config = dict(
    dataset='short made-up English sentences, spoken by a formant synthesiser in many voices',
    gain_aug_db=6,
    n_mels=80,
    input='log_mel',
    win_length=512,
    stem='single',
    widths=[320],
    init='torch_default',
    optimizer='adamw',
    max_steps=5200,
)
Rows from block 4 of a small sound classifier, named by matrix and row number. Each number is 128 + 32 x the weight over its row's rms, rounded and kept within 0 to 255. All counts start at 0. Numbers have three digits each. After the name is the row's rms in percent of the matrix's.
Before each channel's rows are labels from the 100 clips, of 14976, where the channel reaches its highest value: "strongest on" is what is common among them; "peak on" is the class under the peak. Only what is clearly more common there than usual is listed. The data: short made-up English sentences, spoken by a formant synthesiser in many voices. In brackets: how many of the 100.
# c30: last pointwise conv (model.blocks.4.c3.0.weight, 320x320x1), inputs 107-213

strongest on: /æ/ (69); "that" (65); "my" (35)
peak on: /ð/ (65)
c30.126 098:164170138105111215136142138153112103117131158146123145129155090128136103211195102123204150127091124121158115154112098174209152187188147118097080130124126100146151104210131176095135217087188137114165103099137130100118125129213202132106128135133141104071102129135068116169174134152140190159226114157240192214138169116122173

strongest on: /z/ (73); sentence kind: question (58); /u/ (52); "where" (31)
peak on: /æ/ (28)
c30.78 104:098160101152102135103150128146137138125128107173116162153156138161160161136133129122148172124112157166159177150091126131148160103154110159163155142159127134083082133146118116089100149091159142162103095117105125139136071143153154108166161099164121147112087147187144187134122116135086134071146128074118130147102152075185172

strongest on: /ə/ (81); "today" (34); number of words: 3 (33); white noise (28)
peak on: /ə/ (73)
c30.184 102:062158124177122102110126126107187153152084072175130175147113109157180166107108116093119061139140182154096075103124106090096195076102062109160093139144122104121085130123108081095059133108119071199078111082074108158190082065180108103100091102080103137112093110090115198148121154111090119093117164077129192123102109084182104

strongest on: /u/ (50); "the" (40); "who" (34)
peak on: /f/ (31); /t/ (29)
c30.138 097:125111149187127124133091160072124087071120103142104100128059144097136202119088130106099093159184166127100118123109134151113184129113110115217100112190154130127096202138163132163098100167117084158119134095073178127117130101132130096128107120100081127101158108109108141132126136156080128111105073122114122118095137079170122

strongest on: "that" (39); "my" (36); "was" (32)
peak on: /ð/ (45)
c30.74 092:166204118143116214130132122172138095143162163154120132120143114146151154244200131137214178111132191129189122187117122202234198185215161119141151105161116097120155128210130184134142193133213162173183139114148134152145116141161202150132122113163138123128130136136109162155123126133152130158207148153220167179144209131163143

strongest on: /ɛ/ (80); /w/ (78); sentence kind: question (67); "where" (60)
peak on: /ɛ/ (42)
c30.195 101:131121147203158112082077139073154144101123114130132164154080102144144173105090108111110100181175189133107091117102102128102145124113108093159116151153119116163104106112136152121108160141107094189117139058069170132179136104192109082054071147052094074087138082094106121169169178148095183116116126153132196129087093084133157

strongest on: sentence kind: request (100); /eɪ/ (68); "take" (65); number of words: 3 (31)
peak on: /t/ (63)
c30.144 100:092126106103105117080126108108096108109129087112067122093118129110107108129126083110113115099081076150136108131083114077121129088119087135115161103125106134102113082095084082079096106082098128084074093127102095098129089134091084103095126098108102106124083121134139132089127105122111112079114136059117110143111102088121115

strongest on: /oʊ/ (80); sentence kind: request (75); "me" (64); "show" (63)
peak on: /oʊ/ (76)
c30.237 096:131110141098132109184121130178114211097164148088195065096167171086118087099127193168137190128110121189138150118106171124130101125143166094107127186092173180143118155117122098119138150088143215109094113125171085150106100208110119173116129122132170131143099143133199136095129135091125108102127129096110087125163129138061113

strongest on: clipping (26)
peak on: /t/ (58)
c30.121 097:142119138199156150135073134110105159092105130101153101097093118075110185168120145111142119127180133115157097147150118154144140147132090080171114144189169103139074131139171162118135155143122068120121118072065147092122120074131132078086063133080093114097130096101104128168121125125081124131142100164146138131075151116117122

strongest on: "who" (34); mains hum (30)
peak on: /t/ (77)
c30.243 115:097090157149127082097107150088137109098130093111099135124099150133133127078070102142075070159148138112092142081110145070083108084076124092153116120092102141127139102072104075130070078129058126132066155142136121144129124136113086145089125121086134147134130151108150146112148128160149136073076146111099133098144081106103159

strongest on: sentence kind: request (100); /k/ (80); /eɪ/ (75); "take" (73)
peak on: /t/ (70)
c30.206 121:119066133133122054132113107104130140116162120131135116101116160122116119058066144149065142131110117126065122048121154082046098097050151081089083128130139158130126115053139106122131098120063159147090130127142116139149132160120060149115105155093145126136132126082155131131121142115135117134051130136064125073142059122108110

strongest on: /æ/ (63); "that" (60); /u/ (53)
peak on: /æ/ (59)
c30.277 097:146160119197113168115188126109140141064134112179117120142127129154163171166156093089150125135174135172166087162134127124168181140161113173166196144169113135151132137176112138119070140104148116149112091081077139133117110114201182112154193091165090119096085125199123151128148091127115157091170091116185189182112181084125194

strongest on: /ʃ/ (55); sentence kind: request (55); "me" (36); "show" (35)
peak on: /oʊ/ (35)
c30.287 097:108126110158125117113123138096115099082119115120108125152085128138163154111107116108108109145155150132105109120095114113112134121110097125189118146138110110091121190115141170147137067150114091099144128141097157132120116103129117102158131107121098117140134124157125134071152108181115174151091069159098096099101145116164188

strongest on: /ʃ/ (51); sentence kind: request (31); "shiny" (28)
peak on: /aɪ/ (49)
c30.235 098:097150087111121135128140135141076115088138098132138130102121147102118118121140139132142160111083133100124104125058145118140133105141132135174124148130139137076094176138121090113099126117145143092090124089121136097125107154113139109127138101127139138088116114169158132101149101170103166071127084073108082139133136078148183

strongest on: pink noise (57); white noise (41); muffled (low-pass) (34)
peak on: silence (96)
c30.79 101:100142129140124132118115127113108104113140073106107140112053134113107141152132133112133133130079109101132120139071129091142141097140100116117161073135144124119131120106089085102063119101099132119069104133107117099135103124112110117126126094109120131116109130130112163112114112111131123085116130087134147130129120092132102

strongest on: /u/ (65); number of words: 4 (62); sentence kind: question (57); "who" (42)
peak on: /ə/ (34)
c30.194 105:144140122150112133128170140116138142101140147150126148133152166136176157134131131104155151133136175185156194169136150139146136135142140209182211164149133164102139155138125140122128155112145120173119115106114150140149117124181147112158196134163120195105124187255151164166156127170122186118129127140127167132110141127183191

strongest on: /z/ (76); sentence kind: question (61); "that" (38); "where" (33)
peak on: /æ/ (37); /z/ (30)
c30.170 108:109148139133127146153168133138140107112131118159117163154149180144167158149152112094150143124125147193161216152116170121161166119152105156167137134159145167116122138154133098121112163082154155143100097143114152133136090154144172136142185133155129191128093189225182203160130115139106134081151164107148141158131154150189157

strongest on: "where" (100); /w/ (100); /z/ (100); sentence kind: question (100)
peak on: /w/ (59); /ɛ/ (41)
c30.188 098:189122130154107122097151141127143091156120185149075113148135155153141154118110096175116122131131135119115154139119166169104131171108159151112143115136107121113184158109096186094195128086119122128161106142167106120101097121097118158167158105145152162145090183179094127126168138142184168215125130236140112132165107169101176

strongest on: /æ/ (71); /ð/ (71); "that" (69); "my" (35)
peak on: /ð/ (67)
c30.312 102:132189097133123194129170144150128065132155144178104139140135156138131156186183102135177129102130159108154134174131150147196185151176128118163131070179121140114158078249117148121117158107206168131152121105146116127102102162155243162144134097149151154114120138126152176121125097113155132148208152135228152216160219128159115

strongest on: "me" (33); "show" (28); "chose" (25)
peak on: /oʊ/ (52)
c30.275 117:154071156091134072121137097141141161146127124094130145156137143151150110087097138152084126125153131135083184077121121143080053122093158092086113140090125122139140149069138128160160065113094136130117137156160119137106145141064071143163116139132139140152140139099143115087063122092142064143078151156067051065142084149092086

strongest on: /m/ (66); /aɪ/ (65); "my" (56); "that" (37)
peak on: /aɪ/ (32); /æ/ (26)
c30.266 096:151148085139122173134139085157139157128138166118145085095153086097118140171170153130161157074147151127166101149199089149163135159154124111122157118152150099124133093175140152115142169131147127123160127102115099105097115119171165127099114113146145109099113101102105096155103117064128127153171059168191176170128171127137110

strongest on: sentence kind: question (62); /u/ (52); "that" (42); "where" (35)
peak on: /ð/ (56); /z/ (39)
c30.140 110:136154099163093142100134125140141104124144126161106150124147115138143134145142114125137152112110141115128107130071111135139150126135135130141123108139108118107104131141094098112052130103152140149069112103118126131132095133158149111167138112134122119128096121161113158133104100129112143067144112066146141156116145047166150

strongest on: /æ/ (70); "that" (67); "my" (37)
peak on: /ð/ (60)
c30.104 091:168163152154138172128138163122135102142149171155102149134129120141138157175161104142158131137145147115126148147123133178166137184170145120138136114149107103145151103227127173111130188108192152157181116106148129127144126144193199137143120136131135127085122140115129127142163139144145173175228147164236191223142150087151152

strongest on: /ð/ (85); "that" (84); /æ/ (84)
peak on: /ð/ (82)
c30.292 097:173138141104116155142110146138097132116173171078132079088150133076088071155150110158160189105120108187130118153127143179156114170165191108097124147113118154110147122172116180107145194085181217122170100096161093105103119184172166164124091122122140130088102134134165126182164125140147174158173163146161153183156158112104151

strongest on: "where" (100); /w/ (100); /z/ (100); sentence kind: question (100)
peak on: /w/ (67); /ɛ/ (33)
c30.161 103:206125124121129139121113155149118085137144192095073119134147145129114160149134089160129149140141101082121170132117152182130107186129177118085145085119105114131227136141088240125177140111144144100201109142192115107093109131093142182146117089123165145131103172129084127111157111128211154239135125231144096146188133161081131

strongest on: /z/ (76); number of words: 4 (58); /u/ (55); sentence kind: question (55)
peak on: /æ/ (32); /z/ (28)
c30.87 101:147153128163131156161173153131147095109161139177110166151141163150162185168158139153157148130124167200171185185120168144178188136152134170174143115180154144132146139171135132130128171108166142161123113127146172154147102160145184158173185111190154171141120174204149184145125116129130137120149156136161152165155182168201159

strongest on: /oʊ/ (69); sentence kind: request (53); "me" (46); "show" (35)
peak on: /oʊ/ (55)
c30.100 101:123127137101160132162155129143153061159158119125105113180093149162141125146168127135120117119152115069138140147144147119142139138140120102135126051108105126156115158145187115184121104158131156100118148146088157152122161162096153095196127172135093132143193106110150120142095145101101092130132081127144094139096159155138084

strongest on: /æ/ (65); "that" (61); /u/ (56)
peak on: /æ/ (61)
c30.283 102:134160141193111146158196147112168101127142132182101144151136160153164181153147082136158135148164164184175171179163160139165189130154143213192197116163136138145138124141131134135108150103152129166131085125109150147121131125155162127185254118192113164135116179250126195138097104137107126123136130138135167140125156152168141

strongest on: "who" (34)
peak on: /t/ (50)
c30.8 106:097109120154158096098084149100127133095092108124091148139099100115137151101079126107090113146148157159078071086052119106094120092085088101162071125159131116145070129125144115133110134133117088139101123068072133120149128092137122079080078140069086100063125086086128112125166161152068186095124059113126164135067104066168185

strongest on: sentence kind: question (64); number of words: 4 (60); /u/ (56); "who" (35)
peak on: /ð/ (38); /z/ (34)
c30.152 100:161158129161144160138130151116127120086129137135102133129157150113155172156164129124179144131148168220183179175131137175179139156161127169197129133193137130125128137151117143144108201133161133167123138138130152168204115131173144119148172132147124189115123183209153189173163154159117171109153140134141164171128151136199188

strongest on: "where" (100); /w/ (100); /z/ (100); sentence kind: question (100)
peak on: /w/ (54); /ɛ/ (46)
c30.24 099:153087123108129101084102114063109100133143121088050114122082144116110102100080073159079102120105087154078134091126142129084110135085132108126123116120102156120144084086116111108117128118080129092100101144123117101111110154077084125097120106043121185122103162104178170126114096135140105108095168133107105121127075126119115

strongest on: /æ/ (66); "that" (62); "my" (38)
peak on: /ð/ (62); /m/ (26)
c30.56 102:161191107159127217142134147134111142122140175123110126097167102107107156207191113129207157121153154142171121170118133170203159181201141125141126134167141110111160125244122172109141212117232146148157098102138122102116126144197230143094122133132147126062103142150116145175141135160149154155255153172251198211146190103135153

strongest on: /æ/ (60); "that" (56); "my" (44)
peak on: /ð/ (55); /m/ (28)
c30.165 105:149188125156114217150172139138113090129133161174119135141140118153147171217213102133189118121157138116153121168126129141212165172195120130159123107165117103139142112255122153139144189116190143118159125111137150131128132140155255144134136112161127150098135144127121126141128107132146138156239120152255156229137207128153131

strongest on: sentence kind: question (63); "where" (43); "was" (33)
peak on: /z/ (40)
c30.38 103:110130147156159149152150165139125163125095116118137161145151128133136152137156135088160118169123134194167133169129133111156138119144091165199138182167160150158127143158108104117095158101155109130092087120101102088140126115180159111120159144136099212086103205205154155159171150204106186085159119111149176163091155129138195

strongest on: "that" (34)
peak on: /t/ (69)
c30.61 100:099099159196162142118078160100090161098104130071113108108106115067096221144123137095149098136180139180150090136147115108137147098127099112215089147205176131154086131143195122123116159170118077132128130076071159092155149092142130068051065150069079119066147085101140114182115132125060133120136088140149145118070136112163119

strongest on: "where" (100); /w/ (100); sentence kind: question (100); number of words: 4 (86)
peak on: /w/ (55); /ɛ/ (45)
c30.192 100:150086135093128104124085139102127103155161154064094118129101178118065108105099104168109122142103067158096151105134160144093080149110165065105144124116102151151158131088109137123155126107104154091131111170158129104122122151113091169120096142087142171152122178104153182128153121136158144141101161157093095118150087171121141

strongest on: /ə/ (83); /u/ (52); white noise (33)
peak on: /ð/ (37)
c30.238 095:165169124161107210113116109146091087105182173108093112113180136107103156219197101123222223076127148176206159217120141225231170189207170116128139096147104130092146120170137161154153176157190176132163149138146151138118145151088164158145120116140139138134153137137134138132101125119152097131163145140161076142142169143134105

strongest on: "that" (40)
peak on: /t/ (69)
c30.2 096:100119140208162134155092160105124162086094117107147106094115127075115219152106158124136085132190159177154082147165126119134184108136094123217116152218192135138077126126182125140103143182137087144134144082062176116151141086144129072073088138085082107097145065116129147176090140105043110123113090132125159104069155104173086

strongest on: /g/ (39)
peak on: /ə/ (37)
c30.48 108:079120123123130069121114103101178131138117077156125163143129131158186136093078125085082097124136208084103099085148102113081163075083103105127134122111096119111125134068101084142087080125091117206083138116125116163161107114153059115136087116106112151157120142066120176081081164104127092090072155101068175069124090110181083

strongest on: /ð/ (81); /æ/ (77); "that" (76)
peak on: /ð/ (78)
c30.315 108:148162117174120185112077126160081130123142148062111111097152088073063145182176113117194173095123112173179135147132093178193119170176148097138111113161124102124121086181161155113149210131163130114160114091121125068135142117173163109087068147109118084060129091086139068201141140131113154146196064153175177156106148124124126

strongest on: white noise (33)
peak on: /ð/ (33)
c30.115 119:144189132148124224107105144151080114096185144090104112104146144089076155227222104132255184112132126160233156210106142172255166154251142100155125109158129132135140105194150147118146210126207177122160117121141125106136127157149196134126108135144129135101128124109144148167132124126133149143168115148159154164146199129138115

strongest on: sentence kind: question (59); /u/ (51); "who" (33)
peak on: /ə/ (27)
c30.128 100:132127152194119109130174173117152130107137095184134141126084145154159152092123128135106098162147163121082142090080149075098126098086131190140153127145105134153165113109086085131045112117088144170083117067132130146155123149194116156109166124132171126082114163174156171119169133126136193069102146099138209137164064066151162

strongest on: /z/ (83); /w/ (76); "was" (65); sentence kind: question (62)
peak on: /ə/ (69)
c30.294 098:104139138129123100084088112095181128171109110159122185151120138159161104105088100106092111129134178148116116104160109117086164100084106084106096131114096129133128125111106080100086092110098088177086102095110103142126089099204104108117085113077131119115102123094105170111147156130114153090114159116125211122116106083155153

strongest on: number of words: 4 (81); sentence kind: question (65); "where" (40)
peak on: /ɛ/ (37)
c30.205 094:111152121171096139140189165133155130160109124176125151179124157187160157139135121110120092151147133177133094132136142116140144118121093187178141127181127145143129114123131156137165116110121110137171122160125158148119126127096146111174207124188140113150129133190155124120108118150126106168110105150114109113129139169136151

strongest on: white noise (28)
peak on: silence (94)
c30.73 096:111145122153146110116119138085113096078136082105083149104055148108112164127121120119125128145114119117126131144096145083127151111130117150125182071154153132105133123090104079113055112113091139137069115119112132109153124136114090127123130106110132147128114155122130152133113114126129120099101141095117161122139096095140084

strongest on: /w/ (89); sentence kind: question (89); "where" (87); number of words: 4 (84)
peak on: /ɛ/ (82)
c30.172 099:129074140102122079089099111117123123143156140074084121144117180139110086087083103165088144125108068155094188087129143140081081117095126076106100151103062164136158120085114151118186125097091175077142105176181104110087118182126086166140091119089146159150098153092157126108144110141159131152099173157095111102148092164055146

strongest on: /w/ (67); sentence kind: question (65); number of words: 4 (59); "who" (38)
peak on: /t/ (29); /ɹ/ (28)
c30.98 102:088139126175152149081048142115136164110068125133121175112162091114129156144131109101156141142145168181156060156113103138151177104135095052134088159178143119156052129120153142128156129139119079167096139081086145126167148084200126078092061158080100100099150081088122142173217170196083229114125104147136207111082111097176197

strongest on: /m/ (62); /aɪ/ (60); "my" (53); "that" (44)
peak on: /m/ (35); /ð/ (31)
c30.80 101:160172133138128240119130144138100092136135161133106146114152100105121137238218087140215147123126149108165117158143114173225144186193143112139105108151096095131141100226130162096133195099178131150159101101125118097133121125198202133103116133139127124072103129110096138172152136154135176147238114151228199186132167124154155

strongest on: "where" (100); /w/ (100); sentence kind: question (100); number of words: 4 (92)
peak on: /ɛ/ (79)
c30.42 096:161104123136112116125152152116129080168094154127089122141140151150117135109118098159116108145127104159111165117132157154100114164095153157112143118119098124129166143101087167107174106104109111104149104142156106103069107102089103147150163090140134186147091190176113150102170106161152164184101144185112102100148095165067176

strongest on: sentence kind: statement (95); /ð/ (76); /æ/ (69); "that" (67)
peak on: /ð/ (72)
c30.211 098:196179124143104161136165143139171103115167179185121176147118146151181121165156140153145158149116183105126134162134147189162166184152182158119180096131127128108178154178113206145157147124175138192190143124164152174146119130132188170182170114168165131135133165184091157125126117130173152193163143173167159167176172153179162

strongest on: /i/ (84); /ʃ/ (61); "she" (52); pink noise (42)
peak on: silence (98)
c30.288 104:107137105147122139117120124133102108097140074097122132100075131106093151146139135102132138134107092124143103129067129092137138105139092130135158091142151133115120134097095075098069114104096129099064103117077114083131102124094090095106136101109104123105107121147123136124121113141109132089110122093121125131106115081115121

strongest on: "my" (52)
peak on: /m/ (32)
c30.231 097:149202064140081213132107104160144086172128167162121164109164100139131165220188107146212141079125167140180087173124128187210220181189141089132107104162124087072135123203106158111120183136195139164153129134132132130143090133186194140119102086131128133141110130106110169155112128137134140139193138141193202179146188119179114

strongest on: "my" (52); "that" (45); "was" (29)
peak on: /ð/ (37); /m/ (36)
c30.4 097:160160078155106220139133117163044104114162163134121099091155129101085162228201120137211159095136106096169061158126149183225151190203158101133131105154130123123143101239132163127134192132213160106172110096143134102100133145165204156104122123140151104067133126105105102152109103124147121146235097152227157186150181106105108

strongest on: /ə/ (86); white noise (39); "the" (32)
peak on: /ə/ (78)
c30.22 123:111143116125097088087140106114158149144112077190105163145107117180161118108079123097055101122097164117071105065116120097081177105070115135123092130132122125114123116063116090082095087097050101157085110127096092155165090102137065109128128094123108145148101128125112173098107152120116118100045139099085150063108086121158120

strongest on: number of words: 4 (61); /u/ (57); "was" (29); "who" (29)
peak on: /ð/ (51); /z/ (25)
c30.11 097:117167149141140154139133162147117145071134115100166130124177150097128150158158148083166172137147148171177170186158136143166120123170126155175163167150158150121104133165131118147104141118182183125111089108121131100132110167160177144122137158156140169114115157191138161115129120148116155078152180098148158154121169101129128

strongest on: /ʃ/ (80); sentence kind: request (74); "show" (71); "me" (71)
peak on: /oʊ/ (74)
c30.285 101:098073135145150084119128157087121058140130104107041128141074151133135160096093067131086086139155106123083136091088135127090132096083113108178093047135092133147118167081182104161121070162076107110117141124093177124158156135085078099150111149100088144122166107106145124145122148142094115131070101125084105075109092127177119

strongest on: /z/ (75); sentence kind: question (62); "that" (39); "where" (37)
peak on: /ð/ (46); /z/ (41)
c30.234 100:123146148080126154142160149147140135100133104159125151145138142164137087145151137103148141149056136131139157161135146135157151134166119138131138156147133160142138131162121098085103149070146117132096089105118109115146115108190176113141168148136101184093093202188162201148167139145140177091169176082162181164101156142153206

strongest on: sentence kind: request (73); /ʃ/ (69); "me" (64); "show" (63)
peak on: /oʊ/ (76)
c30.134 091:146105136093116101198090139187142227107140112093209122114139168105131090104103220145115158157077129115108164100083147156108072126114145081101120216061207161120107191107123078103103126082116167115084126123147092113134094163130102146083104114081157128117099124124169141077134130105122122071128107093109097119137118114111125

strongest on: rumble (26)
peak on: /t/ (26)
c30.68 099:123120122123132122115101155114118088122155094124139140110108187120125147130112152125121127147139150130137134131111169143128163130134128118204151119116120155118143187119152137113129141122114145159117127105140150123128128149111119119138110119114117157123129165120180166124151133149132153123102126136104118121129120124179159

strongest on: "where" (100); /w/ (100); /z/ (100); sentence kind: question (100)
peak on: /ɛ/ (100)
c30.103 104:079101139104145070092110107082151137128098053149122154125101115143149104082079097097091096124117170104088148082152091070067161072067076120112093112096103111144115131086085105095110113100074073144091079121100097116165083094183088099116109087100094152139066116114109160105114121094098125108081153126093189089095095120167102

strongest on: /u/ (65); "who" (37)
peak on: /æ/ (27)
c30.37 106:127194119145103255166152158189117090115120146143138112115188094117118129248255123102255133121110119149236104195120092149255168167233112112148099122153132114132129105183113144128138162092171109085157091130125124089092110110146201116119137106175120153110112130134137132135140106160118150141176112143172144151112213129129142

strongest on: /ʊ/ (34); sentence kind: request (32)
peak on: /b/ (28)
c30.282 108:124061133141148073107108116076117134147141091067105118138108148130095129077067109180072098143157085146063160084152137111076064093074158105145123110137130141176111094079174089114079114143068147109076127085145130114142146170123070149090115134081138150091126129097173152156128131109117115081089108096082132089149063121137092

strongest on: /ɛ/ (88); /w/ (85); "where" (79); sentence kind: question (79)
peak on: /w/ (45); /ɛ/ (34)
c30.58 107:168116082092096124091114073104152073128173138150106123118127184122145091147121081200124118080145172129130168177195174162128151159130190157113185056092069164093187114136115163147136129144141139176149152147181123159070130135110135179192139125158158193165137192144133160087089135091191092180123155164136118131188149154139110

strongest on: sentence kind: statement (100); /ð/ (93); /æ/ (91); "that" (89)
peak on: /ð/ (89)
c30.102 093:155162100114159152091104148125116087116175146108059124104089118094112140155142096152149166108098132123132121136126126153152135156153154133117142057138126141097163082154122166132131140125141168154151147139163141144142120161113152164132097112120167121130146132067116100112122122094175131165145135138150130161165130120133076

strongest on: /u/ (57); "that" (46)
peak on: /æ/ (46)
c30.114 094:134167151175146153155166178101144126129144132165118146119191150118134198148139132154146162127150154217167181209144164128164200115143139174187180130194141155121127140163140139146091156135177157149133129127133157139151116157182186147172179144191146138146139153220146164157134136165112166136141133132151189177156194166195156

strongest on: clipping (26)
peak on: /t/ (83)
c30.181 097:113074126198096095076113151097102130085117061099101078083109130072101179088091077114101126143170103172094096085120117113085087116092115139172136112150102160124133109083143082127063136153080130126074143075116134096128152128107079139093097128073136159063127128116152143158123088150127123103087143115094123080136062092112115

strongest on: "where" (100); /w/ (100); sentence kind: question (100); number of words: 4 (88)
peak on: /ɛ/ (100)
c30.200 100:133114175154138100123130161119152100175100132121099162158116147178138145101098121149097108178129108133096184124125145128093109123095132139138182143122104119148158165094120147120159112118110110122141129156149121115136124122107096128136152122126112205164118194187121143104159143165143157148100190150094116102138102185097172

strongest on: sentence kind: request (77); /ʃ/ (72); "me" (71); "show" (69)
peak on: /oʊ/ (76)
c30.53 103:122152136141142138181177165165163188124126117161175121149168191149167123134137177143157152146110161178158191159095182134156147117146139155145164176154190166141077161137106100128122161089144160162102113127136110145114099153186149143130175135151139199115098177207176193165174134144099174093132132106122170144136152141146181

strongest on: "that" (35)
peak on: /t/ (59)
c30.244 101:112095171175171120119062162074113153090119118063133115118115140074104201121094151125135106146166145172131119143136130149124165107124123089190094143196178144161080128140190124147109137192141088142111158076074160120158142103107140084049053149049089135094162090087129123178111151127060117128117106141126127122080151114159110

strongest on: sentence kind: question (100); "where" (99); /w/ (99); /z/ (99)
peak on: /ɛ/ (99)
c30.51 095:120106155114136081111158159089128102133133114141119094156138177136137144096089096143090087143132122121101137113151183114097101112080127149139161104129119130165134114102131156105199122091116123113166116149158095125102128142072123131141164133175138135142099157152143090124132132123125146177097113172098082110152111211082145

strongest on: /u/ (51); "that" (45)
peak on: /ð/ (53)
c30.127 095:158202126138137200123140150154127070142118153161116130119175102129124119209208091105202138126132134123182139195120109196224198186215136120124085112126102088147145115223112171129136183125194126101172110152133137119117138123157222128111143107160107141124124129145118132149127108128134127143206144135205142188123231129133146

strongest on: /u/ (51); "that" (44); "who" (31)
peak on: /z/ (25)
c30.169 105:118112105169126086086070115074195116148101104152108181123117104139180135095072111096088115133159209124096087082161107120082131103089115067135081117149117110116138136145107131136117161112145117218110119128125105154145092118228129125141074128078148106144106119085093152178136160132129158143158152137152233171136109099166131

strongest on: "that" (37)
peak on: /t/ (66)
c30.119 096:100122107255110122163148158079119118094121081156093081130097132113112242120129090131118088137220081190125079116098133099112145107102080167238166106210139134163080097121170124151078149161109094118115137101073186130128160117118124090108126146112085146110158102106146150154116106155074109088116096117141121132082123109088126